From a checkpoint of a small self-supervised image encoder: activation squared_relu, width 256.
Rows from block 5 of a small self-supervised image encoder, named by matrix and row number. Rows with one number belong to one neuron. Each number is 200 + 20 x the weight over its row's rms, rounded and kept within 0 to 999. All counts start at 0.
After each neuron's rows are labels from the 100 images, of 14848, where the neuron reaches its highest value: "top examples" is what is common among them. Only what is clearly more common there than usual is listed. The data: rendered roads seen from a driver's seat, with toy cars, trees and houses. In brackets: how many of the 100, against the usual share in percent.
# fc1: MLP up (model.blocks.5.mlp.fc1.weight, 768x256), inputs 86-171
# fc2: MLP down (model.blocks.5.mlp.fc2.weight, 256x768, transposed), outputs 86-171

fc1.193,187,216,177,227,184,168,226,167,228,212,190,148,194,205,186,223,180,207,221,198,230,200,199,184,182,168,208,194,188,204,208,212,235,175,206,179,215,200,220,183,205,186,184,198,210,204,197,177,199,187,183,216,144,190,224,193,192,217,196,200,240,204,190,175,174,202,227,229,186,182,208,172,200,214,190,210,251,172,185,199,194,220,202,202,219,216
fc2.193,217,176,185,172,185,234,233,218,200,210,209,225,230,192,179,180,174,191,213,216,205,207,175,188,218,210,262,229,213,185,181,166,175,193,185,222,197,179,212,205,219,189,215,177,210,216,199,236,200,209,184,203,189,224,197,220,183,202,219,223,180,170,200,227,188,223,208,225,211,171,191,195,226,170,179,161,215,190,201,216,200,210,172,174,168,206
top examples: straight (81 vs 32.9); vehicles: one (77 vs 45.6); snowy verge (62 vs 33.9)

fc1.241,198,187,183,200,160,186,210,222,213,245,199,206,200,209,232,172,205,189,172,212,218,208,212,236,228,175,225,179,181,223,233,227,211,224,194,181,187,212,209,188,211,195,182,209,165,202,191,251,185,177,229,213,220,202,203,197,260,207,204,215,216,161,228,192,213,205,227,223,157,189,196,185,208,214,178,224,226,193,199,144,227,176,219,182,196,186
fc2.241,207,190,213,188,215,178,186,188,202,233,198,204,199,221,201,188,198,199,199,204,205,202,188,228,210,219,220,210,203,184,213,202,181,196,238,174,194,208,197,212,189,206,192,201,196,198,154,202,213,215,225,196,215,223,199,211,238,208,193,183,184,214,206,226,207,189,196,173,197,207,187,232,184,186,208,174,180,219,201,226,179,217,184,207,195,174
top examples: straight (87 vs 32.9); snowy verge (73 vs 33.9); vehicles: zero (45 vs 12.5)

fc1.624,229,206,212,196,205,181,197,219,227,224,193,194,229,226,162,201,184,234,214,225,217,162,217,175,193,224,209,216,184,201,190,192,187,224,223,206,178,188,204,201,227,232,181,189,179,248,210,207,232,187,214,173,181,208,233,237,200,203,238,179,213,186,207,219,201,194,175,193,237,220,223,192,213,208,155,201,179,222,190,179,212,202,208,216,218,203
fc2.624,196,200,225,222,219,193,216,207,201,171,172,216,208,198,193,194,172,177,227,214,189,211,212,189,205,182,191,189,189,196,221,189,207,207,176,197,237,201,188,219,220,242,229,165,204,193,192,220,183,219,217,204,220,171,167,215,190,153,179,172,186,197,208,182,207,203,182,213,200,183,200,201,198,218,227,218,216,152,197,231,196,221,199,212,207,194
top examples: dusk (100 vs 29.9)

fc1.59,203,189,240,202,201,186,208,197,233,231,192,177,208,187,181,184,198,213,213,230,196,156,196,178,189,191,236,190,186,218,190,185,220,218,193,189,189,173,196,205,215,228,214,181,166,233,223,212,224,178,214,173,191,193,228,218,179,193,220,184,215,181,215,215,197,185,176,191,221,225,222,180,211,211,165,189,188,219,238,217,206,204,194,217,211,221
fc2.59,204,199,219,207,204,180,219,213,191,195,205,217,192,233,183,175,195,182,248,205,189,206,221,193,176,196,208,193,201,196,206,203,210,177,163,188,217,204,210,202,220,222,213,191,206,187,202,216,195,239,199,201,201,197,159,238,209,184,153,192,204,212,206,216,199,189,197,205,185,170,196,193,194,178,227,208,205,133,216,194,176,242,188,230,220,192
top examples: dusk (100 vs 29.9)

fc1.230,200,234,217,181,226,191,207,231,191,211,215,190,212,225,204,220,171,231,185,182,166,183,257,199,191,203,212,202,192,176,211,161,214,195,191,187,231,209,154,213,180,194,208,215,205,180,206,225,175,191,193,178,185,201,214,163,184,181,204,187,204,229,186,202,202,191,186,204,195,176,213,195,205,196,198,205,184,209,197,217,195,196,185,189,202,178
fc2.230,212,203,205,185,227,211,190,213,190,187,227,220,210,198,177,194,170,229,204,199,206,204,208,233,166,195,184,221,187,211,225,183,190,201,197,188,162,221,199,166,191,211,194,174,195,175,223,240,225,213,224,192,186,212,190,206,219,194,225,213,193,195,236,231,174,211,224,212,214,195,163,172,202,201,196,234,208,185,182,198,209,217,205,204,194,239
top examples: dusk (72 vs 29.9)

fc1.493,214,191,207,194,200,198,202,193,214,215,210,172,167,185,217,207,209,189,195,196,141,222,239,226,156,211,227,193,172,210,196,195,200,173,241,195,198,228,168,198,156,183,218,200,167,167,224,172,208,158,178,200,177,191,178,211,197,176,207,228,221,198,205,213,196,156,207,200,190,206,241,167,183,214,244,233,193,234,210,205,222,184,206,202,246,181
fc2.493,170,229,214,211,199,185,203,193,225,181,184,167,150,221,193,186,139,201,215,185,206,194,185,189,204,207,192,207,216,193,212,195,206,190,189,193,208,216,228,206,228,212,186,206,200,225,176,209,184,259,205,192,207,215,208,198,200,175,186,193,197,214,181,196,215,257,171,205,224,197,178,202,201,225,202,178,210,210,193,197,179,194,230,239,196,194
top examples: dusk (100 vs 29.9)

fc1.291,211,207,204,176,152,232,183,193,239,203,220,179,224,214,174,224,188,256,213,214,195,185,215,180,214,223,213,196,192,184,197,204,239,227,212,199,172,172,219,220,186,204,199,202,179,215,167,198,222,182,195,198,197,190,243,193,190,208,228,190,201,193,168,186,203,193,217,190,222,191,218,183,197,169,194,224,170,203,230,182,229,186,173,222,209,170
fc2.291,200,189,205,227,250,176,221,204,198,190,184,242,240,209,202,198,200,205,227,190,192,197,176,198,169,174,207,164,202,236,200,193,176,223,207,216,231,209,199,206,179,193,226,217,196,218,249,211,229,189,225,184,193,195,187,208,185,199,202,227,204,162,214,206,200,195,169,175,198,204,175,184,200,233,161,193,184,202,174,182,157,203,216,200,198,201
top examples: dusk (100 vs 29.9)

fc1.536,183,205,169,186,229,208,218,211,184,219,208,196,227,201,219,193,170,200,229,201,175,184,213,183,210,170,178,205,196,194,181,204,236,175,220,241,178,196,246,220,191,204,174,213,189,207,202,202,231,226,212,214,199,198,192,166,200,213,227,206,218,197,205,198,174,164,186,205,201,218,184,166,186,238,201,217,211,164,226,174,205,168,232,194,208,187
fc2.536,209,189,232,206,201,166,201,207,219,197,197,166,183,205,207,172,192,187,183,192,196,207,222,191,188,199,180,182,188,174,229,170,162,219,174,183,203,181,193,175,159,166,251,192,194,191,219,200,197,190,235,212,244,205,215,223,219,209,185,200,169,166,189,194,187,221,180,187,195,215,196,199,194,212,186,170,226,197,155,207,195,224,197,194,178,208
top examples: truck (92 vs 54.9); vehicles: two (75 vs 41.9)

fc1.649,220,218,157,183,181,206,201,204,230,179,208,224,204,170,189,190,223,165,218,185,197,240,208,173,178,215,205,180,198,246,210,183,171,168,194,207,209,204,198,165,200,214,225,198,175,201,215,212,175,224,177,222,225,212,177,212,220,191,196,234,215,208,190,214,198,192,215,177,210,216,189,205,194,189,224,211,165,203,203,202,213,187,193,228,203,188
fc2.649,170,184,179,206,189,218,187,214,171,180,181,229,173,198,214,220,154,171,188,180,183,192,193,198,183,216,240,189,201,193,221,182,219,189,183,221,184,194,180,215,192,228,210,170,183,210,208,176,209,202,207,207,183,221,211,187,207,178,215,202,187,218,216,153,182,213,226,188,196,212,208,197,202,212,180,223,215,179,235,167,197,154,225,191,214,227
top examples: straight (65 vs 32.9)

fc1.96,188,187,196,243,196,202,199,205,196,231,193,218,209,197,175,225,170,170,190,208,192,196,213,188,213,220,187,183,174,221,161,231,230,187,188,202,215,205,202,194,220,200,224,189,228,219,179,203,202,200,167,217,151,175,220,210,200,223,195,231,209,215,188,201,191,190,228,233,223,196,198,178,220,205,207,239,177,174,201,227,203,199,201,196,181,190
fc2.96,212,191,191,165,179,217,163,192,222,174,226,200,189,223,185,182,214,209,186,209,217,211,181,210,213,215,200,202,218,218,168,159,186,200,229,189,176,216,226,207,189,168,214,175,210,198,191,218,176,192,222,184,213,230,217,233,203,197,235,199,203,215,187,202,183,204,208,203,190,213,224,188,176,240,206,175,205,201,217,195,195,208,218,193,217,167
top examples: dusk (61 vs 29.9)

fc1.222,209,192,204,223,224,200,218,213,178,212,230,188,235,209,185,170,185,215,191,205,222,172,180,238,210,207,180,187,217,183,210,180,188,205,205,207,210,202,181,172,174,211,201,212,192,212,155,216,209,222,201,198,181,238,189,191,198,213,213,194,178,194,206,209,168,200,209,200,164,207,221,182,225,209,221,221,204,199,237,208,178,197,214,213,186,179
fc2.222,212,171,180,173,213,191,222,236,203,168,227,175,199,189,200,190,209,196,195,176,184,199,204,187,235,191,183,202,206,184,182,207,198,220,185,185,183,199,200,197,173,193,193,211,186,183,190,196,222,199,217,195,244,230,140,208,185,206,235,184,194,182,198,195,199,173,202,186,226,158,221,212,175,213,165,200,165,224,194,189,216,141,207,183,181,213
top examples: vehicles: zero (49 vs 12.5)

fc1.370,215,211,199,207,197,218,184,238,201,174,181,246,194,177,183,192,203,183,217,179,214,215,257,210,167,188,203,201,189,193,171,194,233,168,174,215,187,239,231,184,177,188,216,207,199,235,209,181,204,202,226,209,242,205,206,207,175,220,204,217,200,177,185,205,237,173,227,195,183,222,220,190,231,235,178,180,226,174,217,197,218,214,232,222,231,198
fc2.370,201,212,192,186,209,203,206,211,222,171,216,181,176,177,224,201,198,209,191,200,195,151,187,197,184,184,172,188,221,177,220,210,180,212,179,209,178,170,167,199,204,187,197,210,195,196,193,256,207,191,215,183,215,178,179,159,185,181,214,183,196,211,205,195,216,184,194,199,192,174,224,235,237,183,179,211,213,199,179,166,220,205,180,257,212,190
top examples: straight (64 vs 32.9)

fc1.549,207,196,197,192,235,202,188,158,193,187,192,207,170,187,212,254,233,177,213,200,171,205,210,220,176,183,212,190,214,215,181,193,170,203,177,201,209,177,198,215,233,185,203,205,229,205,223,182,192,174,157,205,177,181,195,207,187,186,160,255,225,212,195,227,196,206,163,169,205,161,196,211,163,180,232,217,196,205,209,197,190,171,208,194,183,211
fc2.549,199,195,195,194,204,177,208,224,204,183,238,203,210,192,164,194,183,200,192,160,213,166,182,205,209,198,211,159,184,248,208,193,209,200,185,213,174,203,242,207,185,217,211,195,219,211,249,192,204,197,199,189,182,158,201,168,188,173,195,140,188,220,206,197,198,205,234,208,182,193,233,160,193,214,176,204,192,171,225,189,233,194,206,206,207,218
top examples: vehicles: zero (41 vs 12.5)

fc1.91,198,183,189,177,199,185,183,182,199,194,204,171,195,192,217,182,189,193,191,186,210,194,201,185,222,201,198,194,195,216,193,183,188,204,217,204,209,164,208,213,222,211,228,213,210,164,221,202,155,170,215,215,170,248,225,204,180,186,213,234,176,207,190,192,222,193,182,219,175,191,241,174,231,199,197,205,179,170,207,211,183,193,170,165,202,177
fc2.91,202,157,228,218,189,191,197,203,195,192,207,179,202,205,196,221,204,231,224,160,219,183,201,197,202,232,185,218,217,197,172,199,194,179,211,172,188,209,225,190,173,231,206,183,219,188,205,211,185,208,192,146,204,165,225,156,204,184,228,171,189,202,191,214,185,233,194,213,189,216,215,202,215,229,191,185,186,183,232,170,199,236,209,167,207,200
top examples: truck (87 vs 54.9)

fc1.523,177,240,215,228,185,167,221,188,212,203,200,240,203,209,207,238,226,192,197,203,180,193,215,198,189,194,209,212,178,226,216,190,205,233,198,190,203,193,187,197,201,168,211,202,221,217,161,214,197,187,217,224,256,181,219,192,253,153,209,244,168,218,196,211,227,200,200,221,194,182,191,192,175,170,207,217,182,217,200,217,207,188,197,193,188,195
fc2.523,234,178,203,164,194,247,213,222,199,175,185,172,178,177,196,207,172,185,197,192,207,189,198,195,198,210,217,205,195,183,188,201,237,213,173,202,156,198,207,206,199,217,223,152,202,163,218,171,188,215,195,174,199,219,157,210,232,143,214,209,199,207,199,213,204,207,198,200,229,245,208,219,184,215,165,220,264,200,183,186,196,191,195,211,241,196
top examples: vehicles: zero (30 vs 12.5)

fc1.10,200,185,198,201,211,181,222,206,214,198,157,228,197,180,222,205,232,201,231,226,183,199,238,172,246,212,210,199,199,187,184,216,182,204,201,193,178,153,177,209,183,157,229,220,162,164,187,194,198,200,205,190,185,236,189,209,187,248,220,215,196,197,210,193,191,190,190,211,203,211,230,215,192,213,237,201,197,187,132,202,207,200,199,206,197,198
fc2.10,165,231,226,177,195,201,169,227,215,210,182,196,208,216,193,215,199,176,188,199,184,202,187,216,198,179,201,244,181,211,214,193,205,191,184,200,210,196,161,204,207,215,225,219,224,223,220,209,193,200,202,197,173,160,236,225,200,174,155,170,228,239,201,203,221,218,204,235,205,205,191,184,178,191,197,205,237,188,197,170,171,188,213,220,242,152
top examples: truck (86 vs 54.9)

fc1.509,228,203,196,159,229,207,190,170,175,221,209,197,211,222,190,176,180,174,210,230,245,212,218,178,215,184,191,146,208,249,208,160,204,194,189,182,206,233,149,187,204,181,182,193,216,208,209,213,206,218,175,225,216,198,235,206,231,231,207,168,200,202,205,213,159,179,205,203,185,200,177,189,176,201,194,196,209,236,217,195,173,195,179,206,180,203
fc2.509,211,214,203,247,199,207,217,192,249,172,181,197,223,185,220,205,186,196,226,194,218,207,216,214,185,225,195,202,219,151,174,242,202,203,189,181,192,183,208,210,197,201,210,186,194,169,193,192,210,199,182,188,198,243,185,246,192,189,221,179,203,203,196,228,190,212,214,184,194,212,211,163,237,258,213,200,198,219,198,166,192,205,227,233,157,202
top examples: vehicles: zero (37 vs 12.5)